A small class-conditioned spectrogram flow-matching model, trained from scratch: width 192.
Rows from block 2 of a small class-conditioned spectrogram flow-matching model, named by matrix and row number. Rows with one number belong to one neuron. Each number is 50 + 10 x the weight over its row's rms, rounded and kept within 0 to 99. All counts start at 0.
After each neuron's rows are labels from the 100 clips, of 14976 (inputs lightly noised), where the neuron reaches its highest value: "responds to" is what is common among them. Only what is clearly more common there than usual is listed. The data: tunes sung on syllables by a formant synthesiser. In brackets: how many of the 100, against the usual share in percent.
# fc1: MLP up (model.blocks.2.mlp.fc1.weight, 768x192), inputs 0-191
# fc2: MLP down (model.blocks.2.mlp.fc2.weight, 192x768, transposed), outputs 0-191

fc1.7:49 45 61 51 55 37 52 40 62 46 45 38 52 58 45 45 53 57 64 31 64 47 41 59 36 53 39 52 53 54 59 51 47 39 35 46 60 44 53 49 51 31 67 27 73 46 63 72 57 41 81 51 46 37 56 59 45 58 52 56 57 47 53 54 44 41 56 58 61 55 26 39 45 48 45 50 58 50 49 65 48 47 53 43 22 40 59 44 46 64 38 42 42 44 52 40 63 50 70 53 58 33 65 43 37 67 57 56 52 47 37 39 44 55 41 42 51 47 44 56 59 55 44 68 69 39 51 44 56 46 52 56 51 28 51 47 28 60 61 56 64 63 60 39 47 41 63 57 42 48 56 56 57 43 51 49 60 57 48 37 54 46 41 63 53 41 40 48 53 43 74 62 60 35 48 45 35 62 48 49 55 61 53 47 61 34 44 52 51 41 60 35
fc2.7:59 43 39 51 48 42 63 38 39 38 40 48 52 59 55 24 51 50 39 49 58 54 45 39 75 51 41 51 41 56 59 55 44 53 56 51 47 58 63 60 52 36 52 17 64 52 49 67 57 50 74 56 49 62 38 58 47 42 44 51 49 46 47 52 45 70 55 36 31 39 43 55 58 38 52 74 57 46 45 32 46 49 43 51 71 53 47 43 39 65 40 51 47 50 37 48 53 35 65 52 38 53 55 21 39 52 50 45 40 57 64 29 38 42 59 53 55 58 43 53 43 48 63 67 38 44 50 49 59 57 48 49 56 53 43 53 24 53 47 42 59 40 35 50 43 50 48 54 47 46 42 39 52 61 40 61 36 52 57 56 57 49 68 58 52 56 45 56 53 41 28 47 75 57 41 45 61 65 44 49 53 45 64 49 43 34 66 53 37 55 49 53
responds to: child-like voice (66 vs 24.6)

fc1.611:43 59 45 44 34 55 52 49 48 48 35 61 34 28 42 40 62 51 45 37 55 63 32 45 48 36 84 60 53 50 18 56 44 59 37 49 46 56 43 58 57 49 53 50 34 47 42 68 28 54 60 41 37 54 36 62 54 55 44 45 37 52 46 45 58 43 50 38 50 43 33 51 47 54 71 51 52 40 72 38 29 59 63 45 49 54 54 49 59 59 51 75 51 48 54 51 53 46 49 40 44 40 43 43 50 44 55 50 35 46 39 56 59 56 26 39 46 47 61 41 61 51 62 48 44 56 45 68 53 53 65 54 43 64 36 39 46 59 47 53 31 60 47 42 58 56 61 49 51 37 58 40 44 55 34 51 27 55 47 55 48 41 50 59 50 35 51 58 54 49 49 48 55 43 42 44 51 48 33 46 43 62 56 56 41 38 49 70 36 62 52 33
fc2.611:44 43 49 51 46 64 30 42 40 51 54 40 49 61 41 69 35 40 53 50 59 64 55 46 52 40 16 45 66 40 76 40 40 55 53 57 56 54 60 50 54 47 46 55 56 46 47 43 80 49 56 39 57 44 72 36 59 60 56 54 47 47 47 42 36 61 41 49 51 27 57 48 53 31 74 57 63 66 63 35 54 49 61 44 46 39 55 55 52 32 46 68 49 62 52 60 50 45 40 49 47 56 44 52 45 51 44 50 37 60 33 36 37 56 70 47 60 52 29 70 46 45 55 41 48 63 56 67 57 56 45 55 49 46 33 42 46 68 43 53 49 66 63 49 33 53 51 63 53 40 52 51 38 62 46 40 35 31 39 46 49 35 48 54 54 38 40 45 52 42 57 46 49 43 45 55 45 49 57 46 55 38 53 48 50 59 54 56 56 39 33 52
responds to: reverberation (78 vs 50.2); deep voice (55 vs 25.3)

fc1.216:44 63 55 39 55 46 44 46 52 55 59 61 51 41 51 47 46 64 52 54 53 58 52 52 38 41 40 56 63 54 60 62 57 43 54 37 48 51 51 38 64 38 49 42 47 51 56 31 55 52 37 56 40 46 62 48 50 61 57 59 42 60 43 33 60 43 52 35 46 28 43 31 46 57 44 71 40 53 44 66 65 46 41 35 39 60 51 40 34 49 27 46 47 57 38 47 44 41 56 39 32 53 62 48 46 53 54 40 64 64 57 56 37 50 39 56 50 38 58 63 54 35 49 53 66 47 47 54 57 56 56 37 69 64 40 38 30 40 36 44 64 51 57 54 42 56 74 75 40 40 42 55 58 64 64 45 57 47 71 54 52 36 33 54 33 59 43 48 50 56 59 57 61 73 35 42 49 46 46 55 37 64 60 56 63 37 51 67 49 37 47 46
fc2.216:39 35 54 53 57 45 79 34 47 47 61 48 72 47 54 40 51 71 42 49 62 44 53 39 62 59 40 36 41 44 74 47 58 51 45 44 49 39 56 36 37 44 59 46 49 54 43 36 65 33 56 57 37 60 61 44 59 37 35 55 52 52 35 42 65 56 42 62 42 63 49 58 51 55 47 54 45 61 44 42 42 45 65 63 61 64 48 47 56 60 55 60 42 57 43 53 69 37 61 37 72 26 51 33 58 56 47 38 47 74 46 57 42 44 39 37 49 58 56 50 35 54 53 60 58 50 48 41 52 54 52 48 65 44 65 59 47 71 68 43 66 58 36 58 33 61 42 52 50 45 58 47 44 48 49 37 48 51 31 55 58 56 61 43 44 46 41 57 47 56 45 50 69 39 51 54 52 62 63 58 46 46 30 55 51 45 42 39 38 43 39 39
responds to: vowel: /ɑ/ (79 vs 16.1); child-like voice (57 vs 24.6); consonant: /ʃ/ (36 vs 12.4)

fc1.423:52 58 30 59 50 55 41 38 45 61 57 55 45 40 58 46 61 56 40 39 46 37 48 70 57 48 50 50 56 57 59 38 57 38 31 55 57 48 53 57 52 47 60 48 45 62 45 40 46 48 60 46 28 63 44 49 43 52 49 57 49 46 85 62 34 57 52 50 63 39 59 57 51 50 52 50 54 44 62 40 63 46 56 44 36 53 48 42 42 58 26 47 38 40 35 33 46 56 46 42 31 40 54 65 49 50 60 44 41 42 45 45 64 36 52 59 55 48 42 57 56 53 46 45 52 64 46 31 54 56 46 51 39 09 53 58 41 67 49 33 53 49 36 51 30 59 67 54 52 38 48 53 42 57 66 56 42 61 66 46 54 39 44 65 51 40 54 34 47 46 43 61 43 47 63 41 69 37 47 54 50 59 54 35 52 50 41 56 57 30 74 50
fc2.423:67 56 53 58 63 36 55 50 59 67 63 39 40 52 48 33 63 54 48 44 53 68 41 46 44 54 49 61 55 50 62 22 21 53 53 36 49 51 37 57 46 39 57 48 38 35 59 52 52 59 57 44 63 43 32 53 58 46 55 53 41 62 44 52 54 51 54 31 54 59 44 33 46 53 55 52 53 30 43 48 49 48 50 37 30 61 60 41 69 62 77 33 42 56 36 41 54 47 35 44 68 42 37 52 52 51 53 55 46 42 53 51 65 55 62 49 64 52 46 57 34 51 54 34 60 56 47 48 42 57 45 33 61 56 47 45 39 30 71 44 63 40 66 68 43 44 61 42 40 54 51 37 65 39 49 47 38 53 29 63 52 45 58 56 54 53 44 39 52 47 70 46 40 55 61 55 52 42 59 42 55 43 42 62 31 61 47 50 46 49 56 47
responds to: vowel: /ɑ/ (67 vs 16.1); consonant: /n/ (50 vs 12.5); consonant: /d/ (48 vs 12.3)

fc1.317:43 46 40 62 57 46 58 29 57 60 55 56 52 49 43 38 54 55 52 62 55 57 51 48 55 37 63 47 45 58 50 37 51 48 34 58 64 42 57 70 63 52 44 54 37 43 34 64 48 78 66 36 37 43 58 45 50 58 49 58 21 45 50 41 47 51 55 62 58 49 33 36 31 43 57 62 49 42 59 55 51 52 58 45 51 34 48 51 61 39 59 50 38 46 43 40 46 52 50 57 43 46 52 40 62 48 53 42 49 44 45 47 53 57 30 42 45 56 54 74 58 46 54 59 73 47 49 53 65 49 65 50 49 48 56 39 59 50 56 54 59 40 39 42 39 48 48 52 63 58 38 40 54 66 29 62 52 45 54 54 66 38 51 49 50 52 51 60 65 48 52 47 53 72 62 43 74 62 45 62 32 52 64 73 53 67 50 49 62 71 27 50
fc2.317:47 56 41 52 49 50 63 49 60 66 40 59 61 63 50 62 42 36 48 39 61 54 42 45 54 35 29 46 49 39 52 43 57 38 51 52 38 45 53 52 65 50 54 47 56 50 48 55 54 27 37 41 41 52 48 48 53 51 39 39 33 51 51 35 58 49 49 56 47 40 65 46 49 52 58 22 43 49 58 52 49 45 57 55 35 45 63 47 45 62 54 61 45 24 36 53 44 38 43 34 47 39 28 58 58 50 46 40 46 56 45 55 45 56 38 65 36 31 47 49 62 41 57 41 49 49 44 37 57 48 50 38 41 85 43 50 49 60 55 52 57 46 40 58 73 38 37 68 44 56 45 30 55 60 49 17 52 52 38 70 52 41 60 49 49 48 49 45 44 50 47 58 52 66 46 41 72 70 50 45 32 38 60 43 58 44 55 56 47 63 47 42
responds to: first note: D# (29 vs 8.5)

fc1.300:65 55 65 49 47 49 52 51 57 36 52 58 46 47 56 56 52 65 44 37 65 51 55 52 50 58 48 44 54 51 48 47 40 53 74 44 61 38 47 51 63 47 51 57 45 61 56 56 54 73 58 45 44 55 46 41 50 52 56 49 44 47 51 58 66 38 66 53 52 78 49 57 75 45 47 39 58 35 60 52 47 42 52 78 69 50 53 45 67 37 36 58 59 39 40 22 53 42 61 58 54 44 50 41 54 62 57 49 51 57 45 44 62 52 57 57 55 52 59 42 68 69 67 56 44 60 54 66 59 50 37 59 42 55 51 54 48 35 55 57 16 43 56 46 39 42 53 33 53 47 57 44 43 87 34 50 62 46 55 37 55 41 43 43 64 48 52 57 46 51 41 45 51 49 53 53 54 43 56 38 45 68 50 53 46 29 43 46 29 45 46 58
fc2.300:60 42 66 51 66 42 42 54 40 60 52 40 57 45 52 53 46 53 35 30 56 57 46 40 60 66 34 56 43 39 51 50 33 37 50 49 51 61 48 64 55 62 50 51 67 42 63 43 63 69 60 47 59 43 44 48 44 60 59 60 52 45 53 57 60 65 70 44 59 44 66 46 55 48 51 32 59 28 38 54 45 41 43 54 53 45 56 42 43 52 45 57 47 42 31 57 46 54 48 68 25 66 49 49 47 46 33 56 57 39 61 53 42 47 38 44 50 39 73 32 37 75 46 49 47 56 56 51 57 47 37 44 43 51 51 55 51 51 34 60 36 42 51 54 58 55 55 87 51 61 44 41 34 59 65 62 49 37 49 52 60 45 53 62 55 51 39 55 41 34 56 41 59 69 68 43 43 48 37 40 39 33 62 60 36 56 55 45 49 46 53 52
responds to: vowel: /ɑ/ (71 vs 16.1); consonant: /d/ (36 vs 12.3)

fc1.309:35 48 52 45 68 48 38 76 77 48 55 62 48 48 25 50 45 68 37 56 48 51 70 58 42 46 66 60 49 48 70 56 55 34 52 47 55 53 55 45 40 41 42 50 52 50 49 40 52 57 52 45 50 45 38 61 43 65 50 59 51 56 34 53 52 39 61 43 59 50 49 37 45 41 28 45 48 48 47 40 37 46 73 58 50 30 47 44 58 67 51 31 65 52 42 42 38 54 57 50 59 43 49 73 50 56 54 53 60 48 61 51 28 46 61 48 46 53 51 44 50 44 73 37 49 36 35 39 37 49 46 52 57 61 54 78 42 60 67 44 52 43 66 60 47 52 54 49 42 50 65 53 55 51 70 47 37 43 38 52 46 41 38 45 45 45 46 37 49 33 43 41 34 57 58 49 49 41 37 43 52 61 53 39 26 48 44 37 59 49 46 53
fc2.309:51 56 51 43 44 40 67 56 35 53 44 64 64 51 65 56 43 54 53 50 53 50 70 66 56 60 62 41 25 42 70 51 46 63 65 79 39 57 66 58 62 47 42 56 57 46 52 40 54 56 59 41 52 52 39 53 63 46 45 55 42 54 61 54 47 62 63 42 51 42 56 63 65 44 60 48 44 61 59 65 35 70 31 59 57 37 49 52 41 59 50 57 39 60 49 46 55 60 54 45 50 75 53 63 37 45 31 50 52 42 37 48 32 47 49 56 39 38 66 54 54 69 33 40 52 63 38 50 61 56 39 45 46 52 42 23 58 38 36 43 49 48 45 54 49 49 37 50 58 48 44 35 43 38 42 48 68 47 67 44 44 68 53 47 44 51 43 46 44 27 44 56 41 44 54 51 63 42 34 49 42 34 42 51 33 41 58 53 59 51 45 53
responds to: first note: D# (29 vs 8.5)

fc1.273:52 54 36 56 54 34 49 49 48 69 53 44 44 43 50 60 61 53 60 57 33 40 65 48 45 42 49 50 46 26 56 62 42 49 35 42 46 62 52 39 32 51 57 41 38 44 48 48 55 57 58 19 27 52 49 40 49 52 39 44 53 47 44 74 47 56 44 44 63 57 60 54 59 55 43 53 45 62 54 52 57 46 44 57 38 38 37 54 56 46 66 45 50 43 46 34 52 46 40 52 43 71 21 56 49 51 45 38 64 50 53 34 57 40 42 62 50 42 54 46 49 49 42 50 33 49 61 56 44 24 52 50 56 32 49 57 49 44 60 64 46 54 43 45 61 40 36 58 53 53 47 43 56 42 76 25 61 53 48 48 55 49 57 62 47 42 59 41 61 50 62 69 32 54 66 49 51 39 44 41 62 44 36 64 67 39 40 49 62 41 71 50
fc2.273:39 49 48 53 59 56 56 49 48 47 46 54 38 45 51 34 46 62 49 51 40 49 59 52 41 43 36 53 77 52 52 58 66 51 42 29 34 50 25 55 48 40 58 56 55 46 52 53 52 57 56 66 45 50 39 43 49 45 36 38 61 51 50 53 58 42 50 53 69 54 36 43 49 49 47 37 40 56 49 52 40 39 42 55 47 48 39 51 58 46 28 46 51 42 78 41 43 50 56 41 55 32 38 46 53 58 49 52 61 47 56 48 56 54 64 40 40 52 45 33 55 50 51 52 37 62 51 60 45 45 45 51 56 28 58 54 59 64 52 43 39 52 49 78 63 57 34 59 50 36 51 44 65 55 49 76 56 60 67 63 48 60 52 46 40 40 52 40 57 54 34 49 53 63 49 75 35 56 49 52 67 86 51 64 60 70 43 54 50 45 70 50
responds to: consonant: /t/ (49 vs 12.2); vowel: /e/ (40 vs 16.6); consonant: /ʃ/ (37 vs 12.4)

fc1.557:49 61 36 64 55 28 54 60 45 49 67 44 44 59 45 62 55 45 45 60 54 40 48 56 64 46 57 46 33 58 52 47 34 56 47 35 66 50 44 35 57 44 28 51 55 53 53 58 48 72 27 26 56 59 49 48 41 56 53 54 50 40 19 54 58 53 29 44 48 43 81 53 48 50 40 48 54 56 47 51 46 45 54 50 48 45 37 45 71 51 54 54 43 57 46 43 43 55 57 50 48 80 53 63 51 51 63 39 51 51 52 47 51 46 37 54 56 48 41 47 56 50 53 48 41 56 44 61 45 48 35 42 67 57 54 48 54 50 61 52 33 54 48 46 67 54 40 73 47 55 44 49 38 34 86 29 46 57 59 55 50 63 58 49 58 52 52 44 48 65 59 44 50 44 66 58 39 36 42 53 55 39 51 58 58 26 47 56 63 45 47 47
fc2.557:48 62 29 68 55 68 56 47 55 62 52 54 57 56 53 44 47 44 59 46 57 42 48 68 44 50 39 54 55 82 49 59 64 44 43 57 36 42 44 25 58 58 73 44 40 57 52 51 32 23 48 56 58 59 44 41 54 40 47 46 57 51 24 48 59 47 41 51 42 53 23 49 34 45 47 48 44 51 50 51 56 51 51 40 38 51 47 53 50 32 38 50 37 53 60 51 48 48 40 43 45 21 49 47 64 75 63 44 47 45 51 41 43 48 44 53 56 52 43 43 53 76 61 57 42 68 55 47 43 43 53 51 51 44 56 55 61 62 44 65 50 66 50 76 51 50 36 40 69 48 48 47 35 36 30 47 54 57 52 44 63 48 52 42 37 47 59 49 63 54 40 44 54 44 43 59 53 40 60 54 75 62 53 52 52 55 46 51 48 61 45 48
responds to: consonant: /t/ (72 vs 12.2); vowel: /i/ (46 vs 17.4)

fc1.689:41 44 38 77 42 68 53 49 41 40 47 63 54 40 49 59 63 54 61 18 50 63 38 48 42 43 58 45 60 61 47 35 52 47 23 49 64 63 46 36 42 57 58 31 43 54 64 39 54 75 53 57 51 58 49 52 30 52 54 44 20 47 47 39 47 54 54 54 46 41 66 53 38 52 47 40 50 58 59 55 53 52 45 34 58 46 50 53 33 37 30 49 32 48 45 38 49 39 48 56 52 57 61 44 57 53 52 46 49 40 48 61 40 58 45 44 43 56 50 18 54 57 45 44 64 51 45 52 54 49 40 54 46 42 44 48 42 60 49 40 53 50 47 51 65 52 40 59 56 60 46 50 53 49 63 51 51 49 39 50 57 50 58 40 49 54 49 38 54 50 45 73 42 58 61 23 70 52 31 37 39 70 40 55 51 38 51 39 57 55 58 36
fc2.689:48 50 29 87 53 27 71 41 47 52 65 53 56 49 54 61 69 56 65 63 45 48 51 39 63 38 56 45 66 41 49 25 49 47 30 53 33 55 38 51 40 51 45 56 49 47 47 59 55 28 49 58 16 47 53 55 48 52 43 58 39 52 43 50 40 46 53 42 49 46 23 59 34 53 53 45 65 40 41 48 48 40 43 42 42 51 38 44 64 48 60 49 38 44 38 74 50 43 40 57 53 38 41 43 70 65 59 56 52 50 53 48 56 50 43 51 53 50 59 82 53 49 51 50 49 60 50 48 57 42 70 56 54 33 51 52 57 43 53 40 48 49 45 44 35 56 58 50 37 56 50 60 52 44 31 68 46 53 37 43 45 54 52 62 49 51 56 50 49 48 49 63 54 45 34 57 60 57 47 64 60 34 57 55 51 46 57 46 48 54 58 43
responds to: vowel: /ɑ/ (50 vs 16.1); consonant: /b/ (32 vs 13.2)

fc1.3:53 43 49 55 53 54 66 39 63 57 58 45 57 66 45 46 53 64 43 44 41 63 58 53 53 40 54 24 48 60 61 46 66 55 47 51 60 41 50 53 53 54 49 29 28 60 57 47 59 55 62 39 46 50 62 34 32 59 57 55 55 47 42 72 54 47 40 61 58 40 36 59 66 53 60 57 52 30 47 75 51 39 48 61 53 31 48 75 55 52 48 54 41 58 47 56 50 64 35 58 23 45 60 49 52 55 55 39 62 63 42 48 53 45 31 56 34 58 71 50 41 60 52 59 48 37 46 49 49 50 43 66 50 56 42 56 47 64 52 39 52 40 48 52 43 51 60 58 49 45 58 22 49 49 74 43 42 53 57 49 40 50 67 47 46 58 46 67 63 56 41 47 42 42 44 46 51 48 41 41 55 38 55 46 27 50 68 56 36 49 33 57
fc2.3:51 44 49 52 42 63 32 39 35 56 48 43 44 61 55 47 49 60 47 58 48 31 54 49 48 64 49 68 53 51 59 42 39 38 45 51 52 53 51 46 58 55 39 30 31 42 43 48 51 54 56 58 52 46 65 33 29 39 40 60 53 49 50 66 44 52 38 35 42 55 58 55 55 57 47 53 49 36 47 22 53 51 44 64 49 35 43 70 46 59 51 39 69 58 59 39 41 71 34 57 88 52 45 54 46 54 51 45 41 63 62 51 58 48 43 49 27 38 72 57 60 49 46 63 60 41 44 52 56 54 60 39 50 63 55 36 49 38 46 47 50 62 52 46 54 53 56 60 49 47 34 65 55 44 32 46 59 53 48 51 46 46 34 47 44 41 43 65 62 54 64 53 41 59 53 58 35 39 36 64 54 64 49 61 36 47 34 45 36 58 29 54
responds to: child-like voice (53 vs 24.6)

fc1.710:49 33 50 67 33 49 58 45 56 46 67 34 48 55 46 54 64 53 55 61 53 38 53 49 52 54 60 62 44 47 36 49 39 50 50 54 57 51 67 38 43 45 69 64 55 66 67 68 48 56 42 48 40 51 38 47 54 60 45 42 63 32 52 62 50 47 56 46 42 60 53 47 74 52 56 30 53 48 62 40 41 44 64 61 56 36 35 60 61 37 53 51 48 36 57 54 55 52 51 49 63 38 51 45 38 34 56 55 41 43 49 37 53 41 57 51 48 51 59 46 54 82 68 35 40 59 48 51 52 47 53 53 33 48 56 61 55 24 64 36 38 55 58 32 60 37 56 47 57 59 36 48 57 53 48 52 50 50 35 71 52 76 55 33 62 52 53 50 48 40 56 45 46 32 42 51 55 41 50 65 29 27 43 50 47 56 55 48 43 58 57 34
fc2.710:56 62 35 23 48 48 62 43 57 55 57 59 40 53 51 57 36 46 51 48 53 58 60 71 54 49 49 53 38 51 60 69 41 59 63 76 20 33 66 45 60 50 43 46 56 42 39 47 65 50 54 40 60 48 38 52 50 46 41 51 50 54 71 57 52 53 67 58 53 39 47 77 55 46 47 39 33 69 61 54 47 49 42 51 59 23 49 55 39 47 54 60 52 48 46 46 52 54 56 46 50 71 50 51 30 55 40 43 58 35 47 47 47 44 36 36 42 43 64 34 47 48 50 52 46 59 48 50 55 49 60 50 34 36 44 34 50 63 40 41 43 41 49 56 71 50 48 33 28 46 50 49 44 57 43 39 69 50 60 57 53 62 41 31 57 52 44 50 31 41 42 59 44 62 45 70 54 59 42 45 33 62 50 44 52 44 51 50 47 43 59 50
responds to: reverberation (98 vs 50.2)

fc1.154:53 46 39 75 62 49 20 61 48 42 66 60 52 36 69 49 65 43 21 64 48 37 59 58 63 53 59 52 47 40 61 40 51 45 45 57 49 67 66 31 55 60 61 34 51 44 53 53 61 60 51 50 42 50 36 41 52 53 57 53 46 53 52 47 66 51 45 47 65 43 47 44 55 45 50 66 53 48 35 47 51 44 52 38 46 37 43 49 71 53 52 49 50 58 50 54 43 44 56 42 51 52 47 54 25 37 57 50 49 37 47 45 53 55 42 58 51 43 59 64 47 59 50 69 38 58 48 38 56 45 61 54 59 59 50 63 57 16 52 36 52 55 51 39 67 61 66 57 56 46 26 61 37 60 51 62 54 47 56 65 60 51 49 40 48 56 49 67 49 57 61 45 49 60 47 30 70 44 43 51 36 67 45 70 65 56 56 50 49 51 41 50
fc2.154:53 67 28 33 41 46 64 27 55 60 57 70 36 49 55 58 34 43 38 48 60 60 61 75 58 35 57 53 38 42 58 64 48 61 63 73 27 48 61 48 57 48 42 48 52 43 45 53 50 52 46 46 57 53 36 51 48 50 31 54 56 52 68 53 50 52 63 55 51 38 46 78 62 48 46 50 31 63 61 53 48 50 43 46 58 32 45 56 43 39 52 58 46 50 56 44 53 51 43 43 58 69 53 51 41 62 45 42 59 35 45 43 49 49 32 38 47 46 69 40 48 47 49 56 36 58 45 43 47 47 52 52 33 52 48 34 54 64 42 38 44 43 55 47 55 44 39 26 55 54 60 51 46 63 40 49 66 53 62 50 53 66 39 33 46 51 46 57 32 36 39 57 44 50 44 71 68 63 46 45 31 38 53 46 51 44 52 48 38 41 54 51
responds to: reverberation (100 vs 50.2)

fc1.766:50 76 37 38 58 54 43 53 54 50 43 60 52 53 65 48 53 54 23 56 41 33 60 50 61 51 59 45 74 56 51 44 69 40 44 44 48 56 40 63 55 46 44 49 45 58 39 50 50 46 56 35 37 50 49 49 37 42 48 36 36 60 65 63 43 52 37 55 67 46 61 56 32 50 57 53 53 46 56 44 48 42 40 57 45 56 50 63 47 72 33 50 40 39 44 42 45 53 53 58 50 56 45 64 61 65 58 41 46 41 54 49 67 41 67 53 48 46 32 62 48 59 45 36 65 57 47 61 49 69 35 46 52 27 65 55 45 66 53 34 49 55 37 63 40 54 51 54 38 50 51 56 25 48 61 49 57 62 63 46 38 28 50 68 56 49 66 48 56 54 42 42 40 52 51 65 71 47 42 50 67 44 44 41 52 60 38 52 60 44 70 46
fc2.766:62 28 35 35 50 47 41 52 57 48 51 45 44 60 44 57 39 29 43 35 64 74 59 40 43 50 67 67 40 47 42 40 46 65 60 45 54 61 57 49 42 55 55 70 50 44 53 57 75 57 39 57 60 61 53 60 61 53 58 38 28 55 39 47 45 47 56 37 55 51 50 46 66 45 45 46 45 37 59 54 33 52 45 42 49 37 48 61 44 60 50 50 51 60 40 50 51 42 62 58 35 47 51 38 60 30 35 45 49 29 46 49 63 47 45 38 41 46 44 75 63 44 40 25 37 52 49 35 48 38 43 37 59 43 33 46 50 36 56 57 58 46 54 34 36 55 42 33 64 43 50 46 57 46 45 52 47 59 40 50 30 62 50 50 52 43 54 49 35 47 63 49 33 35 47 51 46 67 48 32 54 62 49 47 50 44 51 55 38 56 30 45
responds to: vowel: /ɑ/ (80 vs 16.1); consonant: /d/ (29 vs 12.3)

fc1.594:58 53 37 31 56 45 50 53 40 59 43 58 52 47 45 50 48 54 36 52 46 40 38 51 43 58 48 46 82 55 38 62 68 46 38 45 40 45 38 56 62 39 50 36 40 55 43 56 50 49 36 45 45 61 41 51 36 52 52 59 37 58 73 57 43 58 64 56 67 43 49 37 24 43 52 60 39 50 54 49 58 46 54 41 47 35 42 37 38 47 31 50 42 41 41 47 41 58 57 55 45 58 63 52 52 55 57 43 66 53 60 61 55 34 49 53 59 44 36 60 59 45 43 31 62 64 53 52 44 74 63 44 44 52 59 55 37 60 51 32 51 53 43 77 32 47 80 62 40 51 47 50 51 52 62 54 51 40 49 46 52 36 51 75 52 52 51 37 43 51 60 43 39 52 38 59 61 36 29 39 56 43 51 54 68 50 50 52 58 51 51 33
fc2.594:69 43 36 60 51 45 49 59 60 48 45 42 40 63 59 56 35 45 45 61 67 38 45 46 48 57 42 57 47 49 38 52 46 76 64 44 64 56 58 60 48 58 72 44 49 48 50 42 81 48 64 42 63 55 59 43 48 51 58 64 40 39 47 35 40 30 46 36 55 56 35 49 55 54 46 50 61 37 67 44 52 67 46 37 39 44 54 39 45 31 60 37 63 58 44 57 46 58 71 62 50 50 30 40 53 38 35 48 43 48 44 61 41 46 41 57 74 45 46 77 48 53 39 39 58 61 54 53 56 36 39 41 44 65 51 54 53 39 59 43 67 51 55 42 31 45 61 42 40 56 41 40 43 37 47 46 50 44 46 54 57 56 50 73 43 56 46 41 52 57 53 32 49 52 50 40 66 41 40 58 66 52 48 48 48 38 42 60 42 51 40 43
responds to: vowel: /ɑ/ (69 vs 16.1); consonant: /t/ (32 vs 12.2)

fc1.419:51 52 42 39 50 46 78 48 51 50 74 33 50 22 63 62 46 51 33 33 34 56 54 52 57 56 41 52 56 51 35 53 57 59 47 51 45 52 53 55 51 39 49 50 44 57 44 66 58 56 57 36 49 66 60 69 40 39 45 57 49 52 57 51 60 54 48 26 65 24 41 54 55 36 68 49 60 51 52 31 39 48 55 42 67 48 47 47 65 33 45 32 67 43 42 36 49 52 26 41 38 45 40 44 49 58 56 37 49 46 50 69 38 53 43 52 62 44 38 56 45 49 42 50 45 45 46 30 48 48 55 57 49 47 55 44 29 48 51 45 48 36 68 38 54 50 67 65 59 45 61 56 46 56 65 65 50 59 49 47 51 49 22 48 38 46 40 54 62 46 63 53 44 51 40 42 46 36 59 54 55 55 47 40 34 46 57 40 59 58 52 53
fc2.419:62 40 46 33 48 42 46 42 45 50 73 32 38 31 34 58 49 47 38 64 51 35 57 56 33 57 36 45 49 34 44 47 44 31 34 41 46 32 32 46 47 37 61 52 58 46 51 62 62 65 64 53 46 43 59 67 46 54 42 61 42 56 59 46 48 37 55 67 40 67 38 54 51 28 31 40 48 59 52 63 38 50 35 48 35 51 40 49 55 39 39 56 37 43 49 65 43 49 38 37 62 45 61 39 56 45 48 31 55 50 55 64 52 37 47 57 55 50 41 49 70 61 61 53 45 54 38 55 55 40 51 48 45 54 45 48 39 58 45 35 58 63 43 40 56 43 55 41 59 49 32 29 51 59 50 70 49 61 54 56 46 58 77 49 34 47 38 64 54 45 43 62 44 47 61 45 64 38 54 44 51 54 49 55 37 62 44 55 59 52 51 37
responds to: first note: D# (28 vs 8.5)

fc1.761:23 51 71 53 37 52 39 56 63 53 58 51 71 50 78 64 44 57 43 50 45 56 38 52 63 51 41 50 51 72 54 57 57 42 47 32 52 49 46 44 56 30 50 45 60 60 38 57 39 40 50 58 44 28 50 56 32 60 49 45 64 42 54 56 50 49 56 49 35 60 28 57 47 47 49 57 41 42 49 49 57 48 46 51 56 29 44 44 66 46 41 45 31 30 54 54 61 54 51 51 45 33 59 76 42 41 68 59 48 50 47 49 45 40 69 58 54 30 44 46 54 55 53 52 38 37 47 43 36 60 53 56 54 46 49 41 52 62 51 55 46 49 50 51 51 49 59 59 53 51 66 49 60 29 40 50 50 45 33 52 50 43 67 54 39 37 48 42 35 57 57 57 58 39 45 60 55 66 54 82 41 56 52 44 40 40 39 37 40 64 52 40
fc2.761:28 62 51 50 42 50 61 66 47 61 60 45 31 55 17 63 31 54 48 49 47 37 38 52 32 57 44 49 42 52 56 55 47 51 45 39 39 49 61 39 41 48 59 40 57 47 74 55 38 45 46 36 57 67 50 63 35 37 40 48 58 32 40 62 48 51 57 51 58 39 52 66 52 47 49 62 47 38 55 52 58 64 54 56 40 51 43 30 49 45 50 54 77 38 55 50 39 52 34 54 53 43 60 63 44 51 52 69 42 55 57 50 41 50 55 33 56 71 46 62 44 48 50 51 39 57 35 50 74 65 39 32 62 56 40 61 55 30 49 49 55 42 55 48 50 57 61 51 48 56 45 64 43 31 40 36 50 50 64 42 57 57 39 48 44 61 59 51 34 52 46 55 58 55 42 52 58 61 57 28 54 38 46 51 43 49 67 65 40 55 45 51
responds to: first note: D# (25 vs 8.5)